A small image captioner, trained from scratch: cautious_adamw at rate 0.0011, trained on rendered made-up planets.
Rows from block 2 of the text decoder of a small image captioner, named by matrix and row number. Rows with one number belong to one neuron. Each number is 500 + 40 x the weight over its row's rms, rounded and kept within 0 to 999. All counts start at 0. Numbers have three digits each.
Before each neuron's rows are labels from the 100 texts, of 14848, where the neuron reaches its highest value: "fires on" is the input token at the peak. Only what is clearly more common there than usual is listed. The data: rendered made-up planets.
# fc1: MLP up (decoder.blocks.2.mlp.fc1.weight, 1536x384), inputs 231-307
# fc2: MLP down (decoder.blocks.2.mlp.fc2.weight, 384x1536, transposed), outputs 231-307

fires on: "cratered"
fc1.201:379500557560500500560459453438500500500500500539500500540455394458549500448500545500500561500500404500500450554566500500500500500450500420451500500500500466548463500500456500545500500440545500500451571500500500553500449535425546500
fc2.201:500500500500500500500500500500500500441423500500500500500500500500500500551500500500500500327500500500500500500500500441500500500500500500500500500500500500500500428924500500500500500500500500500500500500500500500500500500500432500

fires on: "world"; "moon"; "giant"
fc1.403:387417554444446553465500500549500500500500536500569500544543434558551500500500463447500542458437500550500500500590500561500500500550500500500462500500500583500500500456500527500536468500435536500500535469417500500445500500446500500
fc2.403:484500500563500482500483500519565500360549500567485522500489512487479500514469601466511587462522454500531460533453487522548500530599500463541472486488500467483554476647541524445553564451488500517481470554513394447543547466500523524

fires on: "two"; "three"
fc1.237:500500500500539520500605500500500500500594500500500557500500471458432500500500566468548500500500439457500527500538544606402454500500500487393500586500500500534552500500538500500500500500500531500389500442552404500500524500500434593
fc2.237:500500485589552500500486554417487500363500500500500500500500500565564500500500500500500500500520500456437500500500500500500559500500520500578500500500500500500500410621500500382737533500500576572517500500500570480500500500618500509

fires on: "world"; "giant"
fc1.231:419500500545442436500500500461500500459539500563539468441500500436500576538500500572500457445500500562455500468448500500459500500500500562500500500552465500500500455500500500500467461559447561433500533500607500535552500500500500561
fc2.231:500450535606560420500468525500463462465500500555500477523455500527500500500557537537518500322485487500402474525500577485526522511513516527500556500500500550539500345687500500538598500500500601486528518500500539500555500518500500500

fires on: "rings"
fc1.27:500582460561500500500541541548500500500500500500468500450462577539500443550500500443572469500553500543566424544436539449500442555417500500456500500500500500541500465545562558461500531420445453595500443570500438448471443407431500556
fc2.27:521557465636500449479500479500500500449500533500435533529473522472455535522528500515518531454556525535500537479500462500517488500500466537500500530536596500464526483654525500446566500500523500500455479524539454500500522445500472597

fires on: "lava"
fc1.285:380449539500445547500468500500500500531500500500609500500431500500441439500436500455500426457500465500500439500464562500542444535500462500500566571500532500500500539465500539500500545500447558500500500577500500500500500500465576500
fc2.285:458515457568500456444459511514464517455490500500500500533517453448500500540474489500515500388484577490470528487500466500523500541548500589473500568512567473489518402652500453472532487518553524513482527540513448537515486500500463535

fires on: "<end>"; "moon"
fc1.42:500447500500500500500538500500500471573500500500549461500470572500500451533544457500444500500461500464500423591500500500500533500500400567500500536568530573592500530530469549500460500500500465500500555454500500455500441500500500547
fc2.42:500474500537500500500441531481436500515458481483500471598500500521500458546541478500500500421476500500420530500500500453500536472577500555463522479531500549500482434747472587500546467550543529469500500500456540536527449519530439484

fires on: "cratered"
fc1.48:500500500500500500500500500500500448549420547500500500524564500500500460500449500500500543500557500500500447444539500500446500500543500461431500500590500500430458500500540500500500500554541546500414549500500500531500421500500462500
fc2.48:564468554583604482500500492500500500435531506548522522500501500534483528447571537546500500382602471511459495561500593500546478500500500500500500500484508570500500464714469500500548550513500521500511510500541500459500500502475530559

fires on: "<end>"
fc1.588:500541500500500442410438464500500500500601500589551500500410592500500547500521500536500500500427500556500432557500541547532500500552430500537500544500525545500450453573500538500538500572523536500500567500584500463546446500500500558
fc2.588:500500500500457500500500500500474500500500432500474500595534500455500500500500500500500500500472500535500533467500454500500529500599500500530500500542530459500500500753500536468558500500539500500411500500473500500500500500500446466

fires on: "banded"
fc1.617:465441469500500560500500431500500500500420460500571589500555427500500500442608414441500450457433563500500440500500500530450430500526500457500580500441439500500500500533500420500500458581500527438526466500500542500500559540500532500
fc2.617:500447500500531469500500537457457500500463500480516500590525472552524500514558465520500533331477500500451500500500500485500538470619500555500500500500475500500500430771479570537541500521500545500500537457453528521500447527500481477

fires on: ","
fc1.689:500500500440458500500548459540545500442500500500500500429551547500541465442443500449500580500439500559537577500500500500500500500500540446500500565450500500500455500548500500451542601448500455536574558500450500400453500500500500500
fc2.689:500540459500459480480500518500500528426523530520474533522500551500464538591461458482500559455519528465500500446467434444548561520572532500523462548500500500464527500705568500475555482500480533500525480500525412500500547462500463552

fires on: "banded"
fc1.639:564500544477557468548500500500555500500500570500432560530500500500500442459500569500500535500583566550500593500500500586500500471500500421500500500408500526471463500500500463546463469573500500531530532450500552500500480500589574562
fc2.639:560470553500500454500528535500480500500500540461535500619531463554500500444500437500492442370500500500500546413500579527500540465532456532455500564467500500543484491661468557500559483500500537469473556402478586500410449530519557523

fires on: "one"
fc1.411:500500591500536500500436500398500500549500451462500500500466500500570500425500500577452455546500500500454542565500500500500532500455500431538500500599451500500500500500500545500500612500542500591500500425437500432535500500531452468
fc2.411:553500494500500494424500500500500500435454500500500500552500500465500546500500500535500500412500538500500500500500433500500500541551500545500500500500500500500479430746439500415582500500500593500469500500500434500500453500466500500

fires on: "cloud"
fc1.162:500500628500500464393537563500500500552500546500500452459424541500448553500500500500500440500500443500500416500500500541500449500413500448500500500500500470500500538500500500553500500500500500530535455500500500500542500500500578500
fc2.162:500500500537463500500413500500500500500500500500428500583500500500500500547500500500500540500500500500500500500500500500500553500600500500570500500500500500500536500815534500500646500457500500500500500549500500500500500500500500500

fires on: "ocean"; "lava"
fc1.513:414437500469500455500500451429500500547544541500462442467500500438500593500500544500500432500440500535537500500544500563535500500417464464500567500500500500588500500455500500466500567500500500500456615500469500500435460500440577448
fc2.513:546500500578500461500500500527528500402525529483457517515467482500446500455461500542525529394556500484458478516480500529549517477475500500536470532476500500460546500636541548437581500500457531522469500563500500439444519500477568500

fires on: "<end>"
fc1.239:402466500500500531552460500500500500500500500456500450500545531500500500500500440374500435459500500500500456500500536500448451500500552457534500500500500533597472500500500500571436557500500468447500500500536450550471500500466533456
fc2.239:428565483560474458471474529481529580426526509549523542500500513464484526564444527416500555432487486455534500474473460493531500547523457500560463500460522444482540481641535500478522521459543500533521479514511398500550572456540438524

fires on: "rings"
fc1.230:398531442500500447448500462474500500473500545452500500478500547500500500580424429500500540500500500500549377500459422500525441500478500557443500500599500500500500500462568500549539500500500557500558500500500500567500500538500437557
fc2.230:500500462582492478482500469500532500431521500500500500500500475463481544564500511470513552426514531522525500500500466507528466549507488561484500551520544523500513449620518542463500530500500493500444500521500407500500473458448500559

fires on: "cloud"
fc1.546:395418457534456536500450500500561500577500500547500500446500414413500460453500500500555500554500500453556500438466558500439500500500500500500500570570500428500500500542551500555500500439500500551457500550500500500419500500409500500
fc2.546:481534459538500518521457517500465520438500458477500552563570413460531473526500500476530500448465525479530534485500469508530530531533500545486458531500508441473557467697527526449500481481529465536453556534478473489464481455467464510

fires on: "two"; "three"
fc1.31:444592542570417500500500538454500442500569500500500555500500500500500456500440539535434535500611500575500500500466571549500436500500500500447500500458500472500500500500500465461539500463500449500500500526569500425500500500543500500
fc2.31:549500531642500426500500500464500500470500500500460500598500500550500535500575500537500500402500470500431543454500530500500536500500500500532500500500500500500500460680500500423654500500500500500500500500500594500500500500500500500

fires on: "moon"; "moons"
fc1.151:500500500423500464460554500500500444561426546500577533500563500426556557500449422500500500561437598500500416500576446444467467449459500542439500500566500500592500500462536452500453456500443459500500500500500430500457459500500461500
fc2.151:500500444500500454500500500500500500440500500500500637500500500500500500500500500500500542500500500500500500500500500500500500500403500500500500500500500500500500500706500581500538500500500500500500582500500500500500500500500500500

fires on: "with"
fc1.165:427500500500500500500500436456560532500450441546500500467462544479500459427451462536500500500500536550500500500569533557500435500500500391469500456500500500555438500436500545500429500469554500500500500500438596500500444500538500500
fc2.165:546466500525532414521468500539500458500500534588500500500465500552436534441529604562500408353500500500417469500500543471523500500500478500500543541466554500500500436621500449573548500527481563425500500500570555458500541500538525527

fires on: "a"
fc1.300:500500531500463500500500500443550500500500500546500553455500500500500500545500418500500500533500454540500570500500551500500473447435500454500546500538441500547500459500500469538500599437500500500391564500469500500441450500406567500
fc2.300:528555520546500500500455500500500535442500476500550544590550500500461534500466540463456500500456500500431586478500500500500500500466457462455473463500543500522537500672448500500526443500568477474500471539500526500548567500565469526

fires on: "cratered"
fc1.260:539500500461500500447457500500500539469529500559500552500500533543500452500460500500500500500500500541571500578500500467549450500500444500500500562446450500537500500500531455551500464553500544500500500500464500449500500500545470564
fc2.260:500500500500500500540456500500500500446500525528500500575500500500500500500500398500500500386500500500500500500465532500535553500536500521500526558471500500500500466712500550500500500500500500500588549500524536464500478500500500500

fires on: "world"; "giant"
fc1.634:533500500500543500550500553500557500460500500579500566553563500574548551460500500500577579500448430500575535459500500500550550500537500419533440500500534500500419473570500585500459500500500500500500500438429500500500549542500500500
fc2.634:500500500596500500500500500500500500500500500500500500590500500500500500500500500500500500500570500500500500500500500500500500500554500500500500500500500436420573500911500500500561500500500500500500500500500500500500500500500500500

fires on: "with"
fc1.737:381500500500500500500500500420500500458555469556563451500500452500500500500535436500500469425500427500606500436579550554470500500525500433531500500477500471562443500551500500500463500500500578500500537443500500500500500500360554555
fc2.737:500512500567500468500500489552500500456512475526500500524500555567500517460500535500500500474500482522480521500500500500520500537546472459500479476478500475500519500860500500400560478458500540467500461534500564500518548479545508500

fires on: "cloud"
fc1.677:545500500500500500500500445500561500539500548500455500500500500456500459500500500500557500500560500500500500500500500446500500500500500548500446500455550500456562458442500500500562500454500500444582568539541428550415456500500500456
fc2.677:531500500581558435435463541530407472426469553528530454500467526542500500500548500554468500421500552500417447534532500466564571500500571527500500469529500535500474409573445471530611500547466546462500500500500552528538500542500543500

fires on: "two"; "three"
fc1.55:500549546532439500500541433547554459541571500500411500425500556445500545500429500500500500553581500553500537500500549546500500500438500467549460530500500500500535541500564447551500550500529500500451422500500500444500570414536559531
fc2.55:500500500519500500500500521568441465500400500500500466500500537607544500516556445500448500358500547500418500500532469424477532464528515523448529474522500516559430438759485500500548475523500575477541500441500523516548500500539451485

fires on: "covered"; "ice"
fc1.418:500500549500500459465466500500500500455500500582500595500541500451500464500563500562553465500560500570583455500451548500541431567500575500500500500500448560553544542500500460500500549500424500568538500500543500500540500462500563551
fc2.418:558500467500500425462500531527471535450537535478500475547539442565469545500559503555472474429540531440394515478525470500468517484615500535458440550515544500471500447734500455446585457553481551475469461500471500530500523500552531500

fires on: "banded"
fc1.314:569447500532500473500446552546465541474500500500500544535555446500577500437540500550535500500558500554500549431500579579500464458500557453534500481451452433500500500500500448579531500500500462500500553424452556500461450534550500500
fc2.314:531460552551500437500500527521558523500528500542525536583515483575476510404481530500500500432500536553479522442477580514545500530555381500443441529446547473500546500642500517516535500474489500430500500500500596465500535500530542525

fires on: "an"
fc1.455:500547467460500575540500500500500500427500562500447500500500570552434500543500500537466540500500440500529500562500546540580500500500500500554500500460500454500554500500545453454552500500500500649500500533550452417556452500500441500
fc2.455:500523487531465526500500553558500504457548500537476477500519485563529521543500524500476582432530500455464454500530467500527572523642554500528444500500447445470517449628531476482637469475468589515500487474471414518500529525544514512

fires on: "with"
fc1.384:439500477500500559500500500500465526500500464500567461459553457500565461500500500500433550500500500500500500500534500500500425550500500500500552424500536450500500450500500500500500500463437500500500451500464543500449500500414500446
fc2.384:472500500568535453500441500500500537413500500538500547523500500535467500462500526526541530442500500529476522500500500500591470500549500447500500472500520465500553500741500565434560527500500546500500500585500536460551544445500500500

fires on: "lava"; "ice"
fc1.263:557426454443500441500500438500428500458456500548558549500462500428500545433500500500445442500445567500500570500500593500469431500500500500500500569429581545575541500500460500566500461467500500500500500500543445500537500500578500562
fc2.263:531523484539500425500479500515472524420500466500462475593461444480500526484500521538500538393476519500440539473500469534525522560500569565533500500517500486500516419647463457484600480500521601500461500565500528500500500531500479479

fires on: ","
fc1.577:500459500500432500460449500500433500457448500500500500463500422500571428500434434500500443500500413441574533500443500555500500500464500500563551566500500500421500500500500500500466500411500500565557554554500551467464500500500542500
fc2.577:500500500542500450451429575516469517463500500520519437551532500531535500556500524457451500361472500500482500500500486480517557500582480527485470483480500471500482355683537585436572500500471629500531500500500473525522467520581500500

fires on: "cracked"
fc1.367:500500534500500500542500454531535446461537456500500500500500500559575533471500560432500561500500464425500500468575500500532500500500572500561555535500500500500500532441500500500550500404500500552500500500419449500500500500500500471
fc2.367:500554500576500469466500528552500510398500529537500500484500536513500500530472539474458512431525488474468487500500474477533515515500485464532469485452514461500524463683550475469599500462479558500529429516530445500551564473563500529

fires on: "lava"
fc1.54:560442500462500469500471500560543500460500500500582500453542415500500462460585500500500500537500580456500500500500500500500418453500461534500576500452466500550500533500500500500500406500536500442549500458500457500500565554593500500
fc2.54:500500500500500423500410535500468539419573500550500500566500481500500500500500557460500544452486435500500500516500583500562519529594500500541461500471500441500500493647500704407500592500500533500500547546500500471500436500500500535

fires on: "covered"; "ocean"
fc1.474:500531500554603500460500500469460500500462500500527500500537500500500460500555500564551500454587554470477500469500500500551500500443566437500541556500500500453445453500475500500526541500537500449404500526500445547435500557500581500
fc2.474:540500545546500451533471477500500500396500500500500528559500500534437525456549532536500500440470443554500523500500549500500470500500444474500500500500541500500500500688500611418549552500532557500500539527535585412500500500500500556

fires on: ","
fc1.349:520460562500500500448500500471474413500466500500500421500500500522553443452539546500500500500460500547484500467500582500469549430532500581458500444598500610500395470521474587584500500500418500500500500425566518471548430500462500543
fc2.349:509500542589529473500491471515500493469525490528486515516447500492482513483500543529533500424539484507472465521477500529601500527500485517566490491467528500491596470698500421516584537485500511496461500500522500457519574483487527500

fires on: "banded"
fc1.647:500500528500500445530500466565500434500436500500464461447500466500500542460592500590556454452562549500500572500459500500560452500547552500448558580500539472446500452500500535500529468549500544500437500500500500500445500500531500500
fc2.647:538500535522500460525460500484518544406500477500522558558547500500462517476500549479500500401465440555500537500521500500532466526522436466478467500452528457500524500660500570445530543500500517485471515532515545424500500459500500555

fires on: "world"
fc1.424:500500500557452451500500500500556500550551455442442500500500500453456566500429411500429500500500500500500500500555552500426500500500500428500453500500458500558437571433500500543500500500587419500455456563500500557500500578454500435
fc2.424:500500500614500500500407566500426500500500500500500500592500500500500500500500500500500500431500500500402500500500500500610567500597500500500500500500500500500500391634500623428592500580500615500577500500500500500564500500500500500

fires on: "ocean"
fc1.252:542500500500456500552563557589500500500451584592433439500500500556500545500560500500553500500544555500542500548456500437500500500500456449500500500500500500448546538500453448500500449500422500500543538500500500562455500438438500558
fc2.252:500500565569500500500415500500500500500500438500408500500432500500500500422500500500500500500500500561500500500500500500500500500500568500500592500500500500500500500661500500500666500500566500500500570500500577500500419500500500500

fires on: "banded"
fc1.28:500384577439500533460466500500565555460466500500500464500500422464500544500538500469500466500500500471540568500500500586500500500533468465536546500448500500500525500500500500500530552500528469468500612500461500548500500500399500500
fc2.28:500519500596500500537475500500542500417514500500469544542489517476444500500467500483533523445523482523489500500452481500547500500500458464548463519500528458477562500742558554427579525465500500500476475535500486436500517438539520500

fires on: "cloud"
fc1.22:404443500463500552421441500500559431546570500545442500422431500500500500450542542500500458500500410543500444500388500500555450500545500551500500545500500455500566500500500452500500539458500500464500555500549500500546500439500500426
fc2.22:500500454548500432412500500500500500459568500500500441579500500500500500544500500549454500415500542500500500500500500500500500500649500571500500500500500500500500392665500500359550500500500600500441500500500447500500446547500500500

fires on: "an"
fc1.601:500500500432585463500500550541564500500500500427500500500500459500430460500540444500559500500568500500500537535431538500457500457451500500438500450500537500500557500412548438500500500500500536500500539446500500500544460500584500500
fc2.601:500460500500500466500500536500423544500461462500569500620574454543533500500562471500471500422405459500428500500500541500500500500500500500465500500500500500535462428582466594500558500500500565500500565500442565500500451500552500500

fires on: "moon"
fc1.568:373456550500500433425500500436551500440500500574557525465500532523500500500500421500544500500500500555454500500500537458576465539500433500500500545500555500500418462533564592500500500500500539500547500546466500500500439439450530582
fc2.568:500500500563500482480479470500500500447467500500500500518500500500469500500500520500500524445500538533446500500500470500538480500514473528500500500500528500500515440663500615457545480500500543468457466530500500500551500478500500500

fires on: "covered"; "ocean"; "desert"; "lava"
fc1.670:500500500500541500535500419500500500545500562441552500500537406500500500500455500415500500568557500500500433582500431500500500500399500500440551500458445500541543500500448500500500500456500500537573500500500500500500550460500500500
fc2.670:500500500500500500500406500500346500500500442500500500636500500500553500500611500578500500405451500500416553500500500500452500500557500576500572500500500500500437390650500569500570500500500646500500500500500580500552500500500424500

fires on: "<end>"
fc1.611:500500500500500500500537500500500500458581500500555500531500500429500533500448424500500554500500500538500557500500426454500532500459413500500445500500568451500500500451500560473500560500546464500463500562539419500500438500439464561
fc2.611:500500500571500500437500519500476524432479500458520521541551483456500531560461453450469554412479552471445513460500410500541551519500529539500500470500500500500477443690460479500586433500576520536500500500459423541556472534500483500

fires on: "moon"
fc1.166:500428461500500434464432541500559551500571558500500450464563500453500500548500455450449500500394500453500500452500500442436458547500500500500446455549563500500462500500500556500554453500455576500462500500561500500544500500422540500
fc2.166:558500500555500459526500500529570500436590500609500500529500500500448500500500608539500539429500500500468500552500541500541500500534500500500500525500500500500547415646500500500549545500500535500450500542500500434468500500500543526

fires on: "an"
fc1.332:554500500469500500543471558567500474500500556500500500541546468561500464472500553568500500530599500541444551500473500500469500529500500447500453553468461545500557545500557500500536453500522485500500500500538412500500500462578500579
fc2.332:559500500417519500529449500500411500463500442545500500491456478500466500549560500500529550425500500500439420500500500500550555500573500528500500514500500445500500459672500537500578551532500564500500605500560500448448453500500516541

fires on: "ocean"; "lava"
fc1.399:500500500500500500500500500500429500538557599500500500500465589541500500500500440500500500438500500562500408500445549433433500549500500500461500500582500576539500500500500500535500553500500500500500500500568534500573500464544500500
fc2.399:500500500622500500500440500445500500500500500500449500500447500439500500500500500500561500500500500569500556459455500500500541555500500500500543500500500500500500500602500547440600543500557500500500591500500500544500436500452458500

fires on: "cloud"
fc1.190:500500479500555521500567479411459500500500521385500500460439449479500500500560486500500533473540500500511500494378529500463500417542500500502547471520500512500500439500500500500497631500537489603441500432449500500500500500485500500
fc2.190:500500504500500500517598500415396500500500500500500500500500470500621500502500500500500500518500500361639406500500491500500500500600500470500500500500500500500500500500500500500500685500500500500500611400500500500500500597500500500

fires on: "<end>"
fc1.619:443551462500500566572434500500500452500417500500500500443500500554548500500545548500500551543500500457580438572500406456461500453444500462500500436546500464572500500500453500500500444550431460577570500500464546462458540500568500466
fc2.619:515500500477500500528500500500386574500500459500529500630556417524528500539545500527479500452448459483459500475500471500500500500554500531484500500516512500500500470637500579500611500500500535500447520500445500522500500500500450500

fires on: "cratered"
fc1.182:535500452434548500500500500415454500464441548532500500500500500537542564500500561500500564500500500500463500500500500566500500446438566408500500437560551500500538500500500549466456500500500448500500500459500555455500500556437500500
fc2.182:500500500614500500500500500500500500500500500500410500500500500500500500500500500500500624500500500500500500500500500500621500500500500500500500500500500500412500500699500500500702500500500500500500500568500500500500500500500500500

fires on: "cratered"
fc1.583:449568539500500500500567500564500541540566500500449500558555554500500500500570541500448500560541500441582500500500500437500500562500580561500500560461500500546543456572500454545453457455423443539567500500454500500500500436500500500
fc2.583:500500500500500500500500500500500500500500500500500500617500500500500500500500500500500500500500500500500555500500500500500500500553437500391500500500500500500500500867500500423500500500500500500500500500500500500500500500500500500

fires on: "<end>"
fc1.207:500500500500466500556500500462529438500449500423448560500500500500537448500500454500563443500500560442570467536462418457500437401500500463454531544547500500500465500500536500500500500500500472500500500500570500500413500427545500432
fc2.207:512456500482520443500473522487456528481463449516547485589533471543529500500557461522470531400456500500466500514500482487488552500632523524482520500500467500526457436685409625514547481564548585474500544463476526525500472525500500476

fires on: "banded"
fc1.716:401410500500500500500446500443500500544500500500568556500543404452461500500547500500500500538459500542481500402500500500500500500500500500500500583500456500500531500549500500500453573548563466547429603454500449500437500500415535500
fc2.716:500538500590478480477464556524500529454500500500500500552500500472500500534429500431500500415500500500466500486500500500571500522580467500518458500467500456444573500830500500500551500500500500500500500500500455500524537500500500522

fires on: "world"
fc1.704:431580500500461500500437500459445500550500542500500500440424500543500440547500500436500563500500500500537500500425454500466467543447542449534435500500562500500500500533569564500500500453456500500500542544549439543566500439553500571
fc2.704:540449500558522446500457500511469532370513500480524519566536422500500517500500500500500511401509500500470500510513521539521512488518460575500500532450522500500511435656470661469546543538488500500450533599481517468457425540441553536

fires on: "one"
fc1.228:500500603500500500541546500422500500460535440576469500500532428437457465404500437500562500500454500543500500529469539560500455566500500413500552500500550500602530500456555565558450500430571500500459587500449500500447455500434570500
fc2.228:461564463554487521509447526482500517395431500476500557523523517461500469565469473452526549456500550500494507491459440457589527534538466530500437500522518451443564463631500549468510456500540469515483507535492439478528491440546451510

fires on: "banded"
fc1.544:500423500500454500548500541500555500500550444590500592500500371453500500500428500459568453457567465500500500500557561568558526500533606439500537500442456539500549553500428500500500500500500543456400559500440546465500500561451500500
fc2.544:525530500565526500533479522483388500500500500500500523618500474557470500510543500525542526454500458540462547500441539500500549500500458500500483500500531500475500500724500589500590554500519500524500557539500532470500500500500477512

fires on: "world"
fc1.646:434564458548471434527500500500500500500500555470557535455500500403500558549500500500500452429443500500457422500423441423500445500528500576500469553500583500500434500543567566452500539559500531446500500458546398553500500405447500500
fc2.646:522474490583516427436500470500522476436486522500500510500500500476481519500531530520500500386524566532434500500500500500525478519500478593470531500535528554500500366654463550472534500500500584460500500524500473530523440513462500517

fires on: "a"
fc1.199:419422547449500500390500500500500525544500500500500438500500573436500500560450543544500500444500500500464500500500500430500500539529459500446553467558500500500539532500500569500500500561528500585500470500500500459500429500500500581
fc2.199:500458500524500500500500500500557500500500518500472500500500500500500500500467500500500500396654500500517500500500500500500500500577537500500500519500500500516434466826500437500600500500500500500500500406500468500500500500429500581

fires on: "two"; "three"
fc1.553:520500567513474520532623413538546416536521500471467524481485468500514556463500470467500500527537500500561500472512604500500424414433469500457531482512482476549500477470523431500466500467476467517442459468482500500419575466500544500
fc2.553:531539525558482463500500496526500458500500501500465500573513500541500479500522500500392500403500500511447500500500500499500520500500460482467500478500500453519474486725499500403558500468525530513500512484500500309500556500527500500

fires on: "cracked"
fc1.12:553500455444500537500500500553500500461500500500576500560453500500564500587500584500500500452500500500562426500500500500500451500450575500500500455500500500456457443450535500500500454434500449440550500424500500500500500500556500452
fc2.12:500500532568533396472413500500460500448500524563500500500420500500458500500557571553500475358500500500436500500500500470540500500448451500500532522448543500551539404676500456500591550537500618500500500500571500470500555464500500500

fires on: "<end>"
fc1.707:557561500500500500466500500445581500470500500500500500455500554462431467500500500500579455500500454552500500500437460454450534500466384500500469564500466500500500545555538567450463564500500500500500552531500500437451500469426500567
fc2.707:500517527598537447472462500520446471480427533500500500510474551542500475518566520516486500417500516518383485486500531432500500467461500517460526423500500543516483433649453559520575443534522547456543464483500556553562528500527467449

fires on: "world"
fc1.146:445463442457467466500500500447545500527450500500500500500477500500500500500500500473500482500467448548543500500544543500500451500459425540456500571569560594500366471460587568460468500500500535500564500540500500556500454500539500500
fc2.146:491516450555490496521422500500502502421496463494485534504526500446479500550496500460546548394500573500441478453500445470527500528513483567477475538500540500477538414662542565470521477500500500501456500539482437500512467430500470528

fires on: "one"
fc1.70:500500500500463545500500500500469449500500500570536500500500447549553528500527424500500500442433500500456450538500500500500500500437450500460500500500453550500459500535500596500500541441500500500500546500596500500500500500500584561
fc2.70:500471500546500500541482530455464500480459452454529513610550500518500500520546458500500512413451473500439522460521478486500520500500486527500500475553486500500500426623477579500575456513531536479460528488453542522528471500540433443

fires on: "covered"; "ocean"
fc1.531:548444556500500568585500500500500500500429537500500597446500500536554500500547500500454500500549500500500500500542500552500500438500541530438577449500500542550462531500500436500500500500500468500500500437500558458440582500500500500
fc2.531:512427500452528469513466527485404500487484472500548459562551455529535510500553500500488500357417483483419500500542500477442536484578543567469547519485500522545435392595500564520556487534538581477500530456500530546518452545500500513

fires on: "two"; "three"
fc1.625:500569500500500500601526473500548500436500547500430550441541435569500500540500500500500500500568541438555455500474500457555469500433445464448500446500500500500568467500500445500451500568500471500500438481500500500465594500500500500
fc2.625:561500456500471500462500500542373467531457500500424459523540519500500500500500500500421523434500543500509504477546421502420548500507559587500507500562500500500466453597462461497601452470527533509455500337500500500423500524548488500

fires on: ","
fc1.84:441535500450500451500500500539540484545559500538500424465500500500500500500416500338500500537500500446500500449500539500440500500500458500457500500500607500500500546500573527500462450500500500500580547500500500439500500500567500500
fc2.84:500500461561528433531500500500449500503541520500500516500500500527500500534578500559500500486549534450500468530500537432500573489509500567500500527500522527483500457634515500481542500566500464500510500437548500539449562476500500500